Weights of a small segmentation model: encoder arch vit, adamw at rate 0.0028.
Rows from expert 6 of block 3 of the encoder, named by matrix and row number. Rows with one number belong to one neuron. Each number is 500 + 25 x the weight over its row's rms, rounded and kept within 0 to 999. All counts start at 0. Numbers have three digits each. After the name is the row's rms in percent of the matrix's.
# up: expert up (encoder.blocks.3.mlp.up, 8x64x128), inputs 86-127
# down: expert down (encoder.blocks.3.mlp.down, 8x128x64, transposed), outputs 86-127
up.24 074:487475524477476503530522524531505467458505546513492461497523511517515477514473500499517488423523487496497461486497480530515489
down.24 067:503504535487515488500489542495503488515526497494506510479514495506529487548470525529508466504534488493521489496507441535463507
up.25 095:456476544500493447486489495547507464542489546483492501486519487495480509496497466542490506452473503505525501428508459548499519
down.25 084:491496516485538494493500517490502498490499496486468490497483500512486490531481508496526468502449478481502498511529483484480502
up.26 077:519493450511509481471558502522517523495477487534495494481497495532505497531482564498511515582518516516494505502473495490491495
down.26 076:526540489484550481506519502517538462442539483525505529515514561493509538535470554502465525484455479511506525480514472491481508
up.27 063:515467427510477480531547509482494535541526500482518499494521486530476445526514532537486511471451543550528495476513460480502539
down.27 055:511493522530531490522477514446521439483479446517493502494526525487434508520482501498484479535480475557520479460500463462508539
up.28 066:488504432526501505510551490470498533494504490542509494468497494518530486520496533509473468489534515527482514485479462466521531
down.28 056:514509493507518491496495506507517478464540449514500527511512513543496546553477492505478541499489464511476528502499476504460513
up.29 081:484503497494509492484472506508501476446476537497482520489466510512510502497501513501509522654501506454549512495487507499500425
down.29 077:528499486479520503504524515526505493473515515513516510493500548476470475528480584483526505493433486478489489500514508480496463
up.30 177:477468493519467534510536549511488478508484493500502515500534509529457454484523527497479532498462520516456502466492524491462500
down.30 135:514496506503522499514504466502500472415506492497497506496507558486472535529437607482519485512514459491492473509471502499465527
up.31 111:516481472479499545496543507503469530474500501482513547515510512510488483496478565499529502481437498519499485506518545503471490
down.31 119:520521509501519498522517490504499470426525476503508513492487562505483508526428596502489500490522471496494471506447490510481514
up.32 065:481503455537505479513522507513503499544486450502502520511520505495487509506506487513489520469478552545493500498468457493497553
down.32 055:482494484528531476459479482473505451474496512508462486485474527493482514539465524484493482502478498509507483470503478484482518
up.33 070:507433537477484534496522511502481476458489530509492483495515522533489495499443519478519520505468509462530503494530494526502458
down.33 077:506511508487517506508483516509490455460522493484494518475524558484497502512469587483500469496506456502489472511456493513489525
up.34 056:506472525444509552522520505494483476465498514494483523506529495541504501494455552471511487519474491523520487500505509514507444
down.34 087:522525500507514499517500492519489475422523501504518498482502545513492500524462571487514499490521452520486480512425491521509517
up.35 067:533465482498480468519544509558492525474482533506484537495494471500510499522490516535510524594487499489511448518491497481486468
down.35 074:568513499495529487521524510515502495475551466522498518501492602501475486537446556516456547496490464510490517474478485473514485
up.36 069:517474445442489543531549509529482533468461500505532524495489504505495487503465554477510489515514510522515487502476519489513481
down.36 074:509529497498538491538524477518498502452557463452529524495500553509511516496448580500485528468503466494520498508471481512463518
up.37 060:455503478522519525513512518508514502472510508526491515481482537547510482533495572488505489520536497488434485488491493525497446
down.37 078:516517499464515491514498502509525467415528483510533501498496573507514524577454577491473508478502467502495500502486493473453508
up.38 064:533489496468506465473515516547488543458488527546509516473464507513523473530483566508507526553529531475502485523442496492518429
down.38 064:542517528474532493508509494543508499478523474518487530485492551518491519546462532488465530500486463497455514490507480516504504
up.39 070:481523496520517480481522495548512516523519484490493506515513487504475521494514485507518496498471522507453490490486450484496580
down.39 070:499499518496542510503506486490506476463464507510477508498496556467482514527461535459503526519491497511459458471463491529502481
up.40 083:473461487474491551517514495450467475440491496499483524518541505528469518488490538478506516499457484529492497486528518532494456
down.40 091:509494509494512508514508481507500483422522504479493522482506563482495509518444595498497493501510462494485467521468495498481521
up.41 051:501464498475481530523503504502459480464494505490499502488552518519498479510453521489484500446469502506550496487543491450533527
down.41 052:512507534509529497514499502514503480473532482487518518470535545492477502513466559481495499516517481501505469504427495514514505
up.42 171:517542535494546488478469448509508521512499496492478503521480471469527569507479458499526488505510482472510488542468479511525501
down.42 160:516499502509507499494489487494511492495521495500483490506489555497497499523449540498516504495468482482501509494529496491485483
up.43 062:495518494472484534481512497566496512519478483498507530514493517514487500497487537494502514531480509502461482497475542505450495
down.43 097:500514519499511514515519484514501471427494502509520527496496567512469518539445596492506501502514476506478469484437498490474517
up.44 069:480496478455520533517525506505513517507426501494494522509491516502479483481497516516469540558505491518508512480509524523466442
down.44 060:518526480480485497499510499522514494457540476487508504493493526491485537511474551494533502448481458499516504516529535471462499
up.45 071:531475471483516529514506499526487474540481489501498535493528520502491494467482497500505517541461501531457552551485514504494487
down.45 066:547501513491525505535516503498498486406532480481503495502472549489506519527455575490489482460495489486529480504449503478461528
up.46 067:505506456521498517521524481453547517530488461509495483473493495524519495535525497484475473535510519529491514500486457463499556
down.46 055:501496497530514513473482451481529483459497497525510493519518530516492519556469532478546498511471502510507507474528488493489503
up.47 065:482534522486516520494481507505496462489491492513493492500524489511507524489494488469521505543517504515509499534453464540510498
down.47 073:500496503495513492488477509493495469441499553523493523475494527492499506513491562448518497517506481509476480466437488509483486
up.48 080:522516545481527485477493475543491494484493501496477531501511446503530521521507483501544502523490469467509444522497497517494526
down.48 097:512513495504506501495498492507499489485530497513471505516485549502501494517482540497476516489480484500470496498503481522493485
up.49 154:490538525485522495475453458502485480508508516487463454520472484495519555498471445499523506496534495454510520481489494519526503
down.49 166:517495511511499501493503495488500502502518503492483483503489544503491499513466538498518490504473483483509512499530502493491501
up.50 091:485527527502494474491497467510516495560465514512470500503481450508483543515516458508510496449508508482521475450489457511490541
down.50 117:504491513509511497493494484493501497489502510513483493502476536500487497529474528499521478495473491477512504495528497495487503
up.51 073:511466482471496513515534509468526525522488487499523473497504521564510443490507525476463485476512508517517496478513513460509541
down.51 071:503471542525491513498481491506502500457499468515517493490564502494440521533460503473540471553493509492553488526478478462536535
up.52 068:476510482489487503484480435499483465467463497506443507507480488496534571515483474507509537519517493462522469488491491511520495
down.52 107:508505501507514498483488487510505505517523511489477499502481564507494496526478543482509500496492472469497500506525506507512475
up.53 058:508440512454491514495483490525477480484507490518503504510546518511503490482471513522499513514467470502579497514498507519523440
down.53 046:512538504504469512489494535510513478482558478459519519487492544529469468510477540457466502482515501532487521534481488512529432
up.54 187:472477478514462542521539528499476487495493498494494537504512494514452476501516541496492530498457510522462496484509525501459490
down.54 149:503506504499514494510503472497506469416508502500486499502498566489486524522425614497517489501513458492493467499475494503458521
up.55 107:506503552483503462477507516593483485456464557489500510480481500511494505529488503516531505526488542495539486483503491512479482
down.55 090:502513507469554487527537531502493485454496507547502522487482564497472469511450580493496489495502498491482468496436485483488502
up.56 079:508444479490480463524517488501538490547489485495510503496548465502480495509501473547486519482472509524490511475504421547510539
down.56 080:487522500527537481489502503488496470501490496492449482487484527500503486522494496534508478497493485514530514470555480471498516
up.57 102:539480469500490483481554513526490545470513504536525516479490516484526484544480563516501492536496500488489479555479494484509461
down.57 087:550519496486546487505522492525532489480526449512492542501522547514502524552460572506467535511465469521481519502514474511478502
up.58 078:544489492516528504473507492534467504460501518509481517504473472522498515534502538491535508555454525490552455521499508492503495
down.58 096:495515509502512495514492499504509486450534493504495540484494557512480496514471587493476522507514476511426484482451448526516516
up.59 089:484481511451476495508501482526494491483491517491486508509512464541481516527475484496520528495467501530562465479526497552481495
down.59 088:529512504525516497509504489514516490455532485469502515484518581497502477512443571490493511483515484496471498479503487503476467
up.60 102:497522554493526495478456463524487500519492521494459494524479457468488550501509468478538491504503484486511471510484487503516532
down.60 128:527498503506503502499492493498494493504512513504475492511482539498495493510470537493516495490471473481493496494497497506497489
up.61 152:502535526472523488497448449498501500530479524496478491523463466484503563506497445489530490484525492480535470506483487514507515
down.61 147:509494512513502506498488482500497496502515503502482486512484546501498487522458545503520504497478486481501502492513494503493495
up.62 126:475471491467475532495528488543451491484504494463491506513522492520466521502475533488532532493446510521514481481502537542479496
down.62 132:509504504505527492519504483498500470429514489502492504486510584484486502518426618499506492511518476493497473496468491521479513
up.63 096:509504471446504487496514476532483536486493497491493538521505466500522534520480500510541518495485482510525440524506492525479544
down.63 103:516515502532527498519502478511504489468545481479492526499492599496502500521439574502475548491511488500461503493481510523481477